python train.py --encoder_depths=[3, 3, 9, 3] --fusion_encoder_connector="mlp" --l1_shrink=0.01 --epochs=23.8 --weight_decay=0.1
Rows from block 6 of the image encoder of a small model that answers yes/no questions on an image's attributes, named by matrix and row number. Rows with one number belong to one channel. Each number is 200 + 30 x the weight over its row's rms, rounded and kept within 0 to 999. All counts start at 0. After the name is the row's rms in percent of the matrix's.
After each channel's rows are labels from the 100 images, of 14848, where the channel reaches its highest value: "colour at peak" is the nearest of a few named colours to the mean colour under the peak. Only what is clearly more common there than usual is listed. The data: procedural textures in two colours, tilted and lit.
# conv1: bottleneck pointwise conv (encoder.blocks.8.conv1.weight, 96x48x1x1), inputs 0-47
# conv2: growth 3x3 conv (encoder.blocks.8.conv2.weight, 24x96x3x3, transposed, each kernel summed), outputs 0-23

conv1.95,097,184,215,194,180,201,193,203,46,184,197,202,220,205,200,201,215,132,207,153,203,236,200,193,181,201,200,194,200,199,171,165,202,170,187,200,226,168,175,197,199,221,205,210,201,208,161,167,192
conv2.95,088,235,216,237,191,209,200,209,185,219,215,209,140,199,188,223,184,195,201,201,201,201,87,183,196
colour at peak: black

conv1.89,085,164,209,199,200,200,200,213,68,202,182,187,192,202,200,184,199,115,199,145,202,244,203,182,162,210,215,182,199,209,197,195,202,211,200,199,205,175,180,189,220,243,207,204,200,184,146,156,194
conv2.89,046,240,217,241,208,217,195,194,190,232,201,198,175,170,160,223,159,178,216,185,197,188,106,166,194
colour at peak: black

conv1.92,077,190,200,160,201,166,275,197,188,224,192,195,166,234,200,194,187,201,180,197,175,201,226,196,183,200,256,200,165,195,208,170,200,169,229,225,176,200,171,126,284,232,177,273,199,186,182,212,188
conv2.92,049,217,232,166,171,196,219,207,257,181,124,224,196,193,191,176,142,162,184,218,204,179,219,170,200
colour at peak: black

conv1.87,167,200,194,195,201,203,205,197,402,200,203,201,201,183,200,207,223,216,204,204,213,194,200,200,202,198,199,201,203,200,210,200,199,200,201,204,194,201,203,201,185,194,196,200,200,216,201,200,212
conv2.87,062,200,207,245,187,183,206,178,183,217,226,186,175,98,216,245,162,160,187,207,220,188,202,201,199
colour at peak: white

conv1.22,109,201,195,168,201,177,201,215,180,202,197,195,188,192,199,201,170,203,217,206,176,209,215,198,200,196,203,193,191,198,201,213,200,201,199,200,200,201,202,180,204,194,218,202,20,195,271,197,201
conv2.22,083,156,294,208,234,210,165,228,200,202,236,206,161,185,159,223,222,178,189,195,218,221,191,186,193
colour at peak: brown; black

conv1.84,094,211,169,187,199,175,203,237,200,205,204,191,198,200,188,218,143,206,231,201,187,200,198,199,196,188,206,200,200,200,198,197,174,233,200,234,196,201,201,192,200,142,214,207,35,194,219,176,202
conv2.84,065,195,297,206,243,189,205,232,192,201,219,177,126,189,200,219,205,193,171,188,221,210,216,204,213
colour at peak: brown

conv1.40,194,199,200,195,200,230,207,195,403,200,202,199,199,195,200,208,193,213,201,204,211,190,200,200,203,194,199,201,200,207,212,200,200,200,203,194,200,200,199,200,194,200,198,198,200,201,200,194,209
conv2.40,059,195,203,223,189,186,206,194,175,210,208,197,193,71,214,217,178,172,189,223,207,177,205,201,196
colour at peak: white; cyan

conv1.82,090,204,200,193,201,187,204,200,199,192,259,237,184,220,329,211,214,203,217,200,231,190,191,213,212,225,201,195,192,197,193,210,167,205,200,227,200,223,179,216,187,188,203,231,286,183,186,125,200
conv2.82,062,159,189,220,195,207,195,139,156,212,193,191,192,225,109,196,232,219,186,211,198,170,163,184,212
colour at peak: grey

conv1.8,103,213,146,188,189,201,228,209,201,266,221,244,178,132,205,180,202,188,208,199,191,176,213,204,186,200,203,137,173,177,177,201,264,192,202,153,220,192,160,199,222,200,223,115,202,197,244,216,171
conv2.8,060,191,244,226,204,199,172,187,252,204,227,191,174,220,204,168,189,217,138,225,190,150,259,167,209
colour at peak: black

conv1.90,111,207,173,178,199,245,214,200,388,202,203,201,205,201,200,219,216,224,215,210,200,215,200,205,200,183,195,203,206,203,211,200,199,200,204,203,199,200,197,202,187,167,188,199,200,190,203,220,201
conv2.90,045,192,226,231,169,166,214,172,171,211,206,181,152,122,227,242,162,172,166,221,210,189,220,201,200
colour at peak: white; pink

conv1.77,097,165,205,223,186,204,207,214,199,217,179,213,211,166,211,172,264,152,207,163,184,204,201,197,170,194,174,161,137,195,194,191,201,160,132,174,201,125,197,211,224,233,203,142,200,163,170,149,200
conv2.77,073,231,214,233,208,220,230,174,234,180,185,162,214,155,176,191,155,190,156,163,207,206,136,238,187
colour at peak: white; yellow

conv1.93,090,152,192,260,179,182,200,258,195,198,171,236,227,181,195,186,228,146,202,167,179,275,198,174,183,213,99,205,188,210,200,194,152,192,204,188,180,168,200,219,187,200,214,172,197,196,160,190,203
conv2.93,124,194,198,186,266,242,182,221,268,205,185,188,222,191,129,209,186,181,207,173,198,199,191,235,166
colour at peak: white; yellow

conv1.52,072,194,207,205,137,170,196,173,203,175,228,199,198,167,259,149,202,207,210,150,172,208,198,244,189,198,164,204,124,249,207,171,163,201,197,178,153,159,234,231,186,208,231,199,242,154,200,191,200
conv2.52,062,195,186,168,228,228,144,199,221,195,222,209,253,184,168,160,256,225,183,194,182,203,203,252,244
colour at peak: pink

conv1.7,078,187,193,184,206,201,202,192,201,189,203,196,182,170,87,209,201,201,199,213,192,205,215,238,221,198,179,225,175,210,200,230,196,197,201,216,169,204,208,213,202,211,185,199,330,138,223,202,212
conv2.7,107,140,168,207,285,185,159,209,196,212,197,185,185,176,149,207,177,203,225,208,202,179,165,169,200
colour at peak: grey

conv1.66,081,200,200,206,188,193,251,174,203,243,200,209,185,219,202,191,176,198,148,203,151,182,205,186,174,200,304,148,148,187,199,198,221,193,200,208,201,201,161,178,285,212,195,238,196,200,210,245,185
conv2.66,074,252,193,243,149,217,183,177,241,202,183,186,211,172,209,205,217,153,185,221,221,177,231,217,131
colour at peak: black

conv1.72,219,201,195,196,206,194,205,199,405,201,201,204,200,200,200,203,214,208,201,201,206,190,200,200,201,199,200,201,201,202,212,200,200,195,201,197,195,201,199,200,200,201,199,200,200,200,199,213,207
conv2.72,065,203,206,217,187,188,205,175,193,204,204,197,186,81,214,223,152,155,191,223,212,204,196,200,200
colour at peak: white; cyan